Rows from block 3 of the audio encoder of a small contrastive audio-text model, named by matrix and row number. Rows with one number belong to one channel. Each number is 128 + 24 x the weight over its row's rms, rounded and kept within 0 to 255. All counts start at 0. Numbers have three digits each.
After each channel's rows are labels from the 100 clips, of 14848, where the channel reaches its highest value: "top examples" is what is common among them. Only what is clearly more common there than usual is listed. The data: synthesised sound scenes: up to three everyday sounds over a background. In brackets: how many of the 100.
# convs0: expand pointwise conv (encoder.blocks.3.convs.0.weight, 96x24x1x1), inputs 0-23
# convs1: depthwise 5x5 conv (encoder.blocks.3.convs.1.weight, 96x1x5x5, trained with AdamW), a 5x5 kernel
# convs2: project pointwise conv (encoder.blocks.3.convs.2.weight, 24x96x1x1, transposed), outputs 0-23

convs0.48:132110127161131075101141142142099093129137121130151133102144185157108133
convs1.48:112139092115131099123122095154132118142090147155082149103164135124119085152
convs2.48:133093138132125091151132125171152111152102064107108124151154139133118134
top examples: laughter (64); background: none (47); first sound: laughter (41)

convs0.45:160125126080116100129110180128125148159118132116138129099128104123186130
convs1.45:123112137117097123130180156110108168168156099126107138103099116102101110117
convs2.45:148140166130127158161093121109132135122145149158149105122146084135174162
top examples: laser zap (40); siren (32); meowing (26); first sound: laser zap (25)

convs0.60:141130160165115113098164140132135169159099123119147092104147148092109113
convs1.60:120145141112126139136124126114161160125093083075095122165161134151136120102
convs2.60:153144171162087128118161116086103125106133118112139115089138165112121117
top examples: siren (41)

convs0.35:107104081128113122108136111149180129123125138072164128130107145125147101
convs1.35:122114092081090145118130124096140117117152123128116146161150126155164175148
convs2.35:107149099144150123152132131123082148133165174105100143157153104115098139
top examples: background: none (49); thunder (26)

convs0.4:123134094098110101136116126168143140079125136143176117155143108154124163
convs1.4:108152098091134101168155132148109180160127127093152124117128105132104107122
convs2.4:114145076124135137106132113142155150152091099148184121094145136106128118
top examples: water drop (64); first sound: water drop (46)

convs0.28:158111081150145156124132134146145132117109159143134097145173162115139087
convs1.28:162134156123123154129106121134164127142091108145170110096072123112130113101
convs2.28:117129140124106135133118108140112112117086066143168177145105114139139153
top examples: background: none (62); water drop (47); first sound: water drop (26)

convs0.29:163115108136148129143150131147165086176110164134131119121116132183135117
convs1.29:117132140115119155164173151125140187172133131113160154129110111129157122109
convs2.29:138135105145137154096126135157170099156111147123110084142138113088120169
top examples: mooing (48); first sound: mooing (34); fly buzzing (31)

convs0.8:085117121129174126125158072122125138142100150137146082124162116124133126
convs1.8:131140159140118139133156136115128136173146132111118184133113106099180168121
convs2.8:154144108172130134162124167138125119150138135103118167152090133129150081
top examples: fire crackling (29)

convs0.47:129136131121100122117158161167145120121159068163144101128147144141132164
convs1.47:127128098115130103083115128124076058090096132130123124135128125126116126144
convs2.47:152129124083098123122136122162094100127137080114137133119115152141120186
top examples: water drop (27)

convs0.40:066103135132149118121101102114160124119092153122100138135149082108120122
convs1.40:118123115103135137119102109140112135078056121140124089091134144147126111126
convs2.40:142179095114147115135153109118127138130136168124119125148120113123141055
top examples: clock ticking (38); water drop (25)

convs0.80:123090126173137130137141151118068163103109134169100130120135103115140132
convs1.80:129126096135137151158118151125098110110136098088084100168118132135160167121
convs2.80:157090144089100163111128136158116130156094116099164109141101144141149122
top examples: laser zap (89); first sound: laser zap (63); background: none (44)

convs0.18:162108120112117141131103102146133137110084134120114141068120136101180128
convs1.18:128154140120120116143160138119104132164151145138164165118099113156188154119
convs2.18:107085143157171129109140114095121081117098160125110120097144142122156119
top examples: crying baby (43); siren (34); first sound: crying baby (27)

convs0.93:134159148075115152129155143131117162114109129147122087105079128118156115
convs1.93:140123106116146106108095115162113136083107151106120080104141137138096107168
convs2.93:090158113158143141109120145146107115150159142160147157110162123144118076
top examples: clock ticking (44); laser zap (26)

convs0.15:178092151129114184114133125134138093103150156122128109116141116108091119
convs1.15:127138111167106117113113169097142127133171096113152127142143161169121101100
convs2.15:142114114139162130132136104120137170152170131118176118126092128147181135
top examples: electric buzz (60); vacuum cleaner (30)

convs0.49:146116129145087129149171126151139096114092135136178129125113095111089117
convs1.49:126141129127120156146140115079180176165103098114143118115098122138105116124
convs2.49:156148153139190136122172126093118146143154138126134146123097090119149133
top examples: electric buzz (30)

convs0.66:091147120154096141117148129145151118163123136093163124118083128088142097
convs1.66:133114125129141138127131132147128093084130141119068071087111137112098123131
convs2.66:094134151136151189138087156115137126084127111123124118168139120101139129
top examples: frog croaking (33); doorbell (26)

convs0.53:148128128106174084114106155143155126117069128096135121111151143149145125
convs1.53:098105107116115130125118106108144137145166173133167168159137126126164105097
convs2.53:144110147106198133103130085139119075143133123130113116122131144123150105
top examples: laughter (58); first sound: laughter (32); meowing (29)

convs0.0:125110155083131139135160123165142135141145092122123168138140129170120078
convs1.0:125102137109125124106104147114146178070107125114168124134110113106169107125
convs2.0:121151111088101135138111116116086101091177121127174139112145115141109125
top examples: water drop (73); background: none (48); first sound: water drop (43)

convs0.39:149108149109147150108151143089111143131144116080123122133102078125172137
convs1.39:126156086111129106174135169123131109157154130123096155123126146076143114121
convs2.39:159098124104093092097107151127132148129141103148083158131137111086137114
top examples: laser zap (100); first sound: laser zap (67); background: none (45)

convs0.19:172117137179131079125093090133132150124125151107140120148100117156131120
convs1.19:123130136138124105148137119108101121104177168139153171122075136109145153104
convs2.19:120162146135139141152123138106080117135191153149174130134107140142137145
top examples: siren (61); meowing (40); first sound: siren (39); first sound: meowing (32)

convs0.69:155176132123096140137104133150133102132071115110089138142091120155129127
convs1.69:115131157126112129134184129107108149202134108110137172124119135124130125141
convs2.69:128136113127130117135136124148087073181152135100103158156116141123153103
top examples: background: none (45); text has "car" (25)

convs0.16:126136133099152083160132129086148132130165128097161102109128113119093094
convs1.16:100110107115127094081153173173116125154129149146159154133138154123141114143
convs2.16:137073066085138114104109110108124107111135119125119151137149130121139157
top examples: siren (79); first sound: siren (47); background: none (46)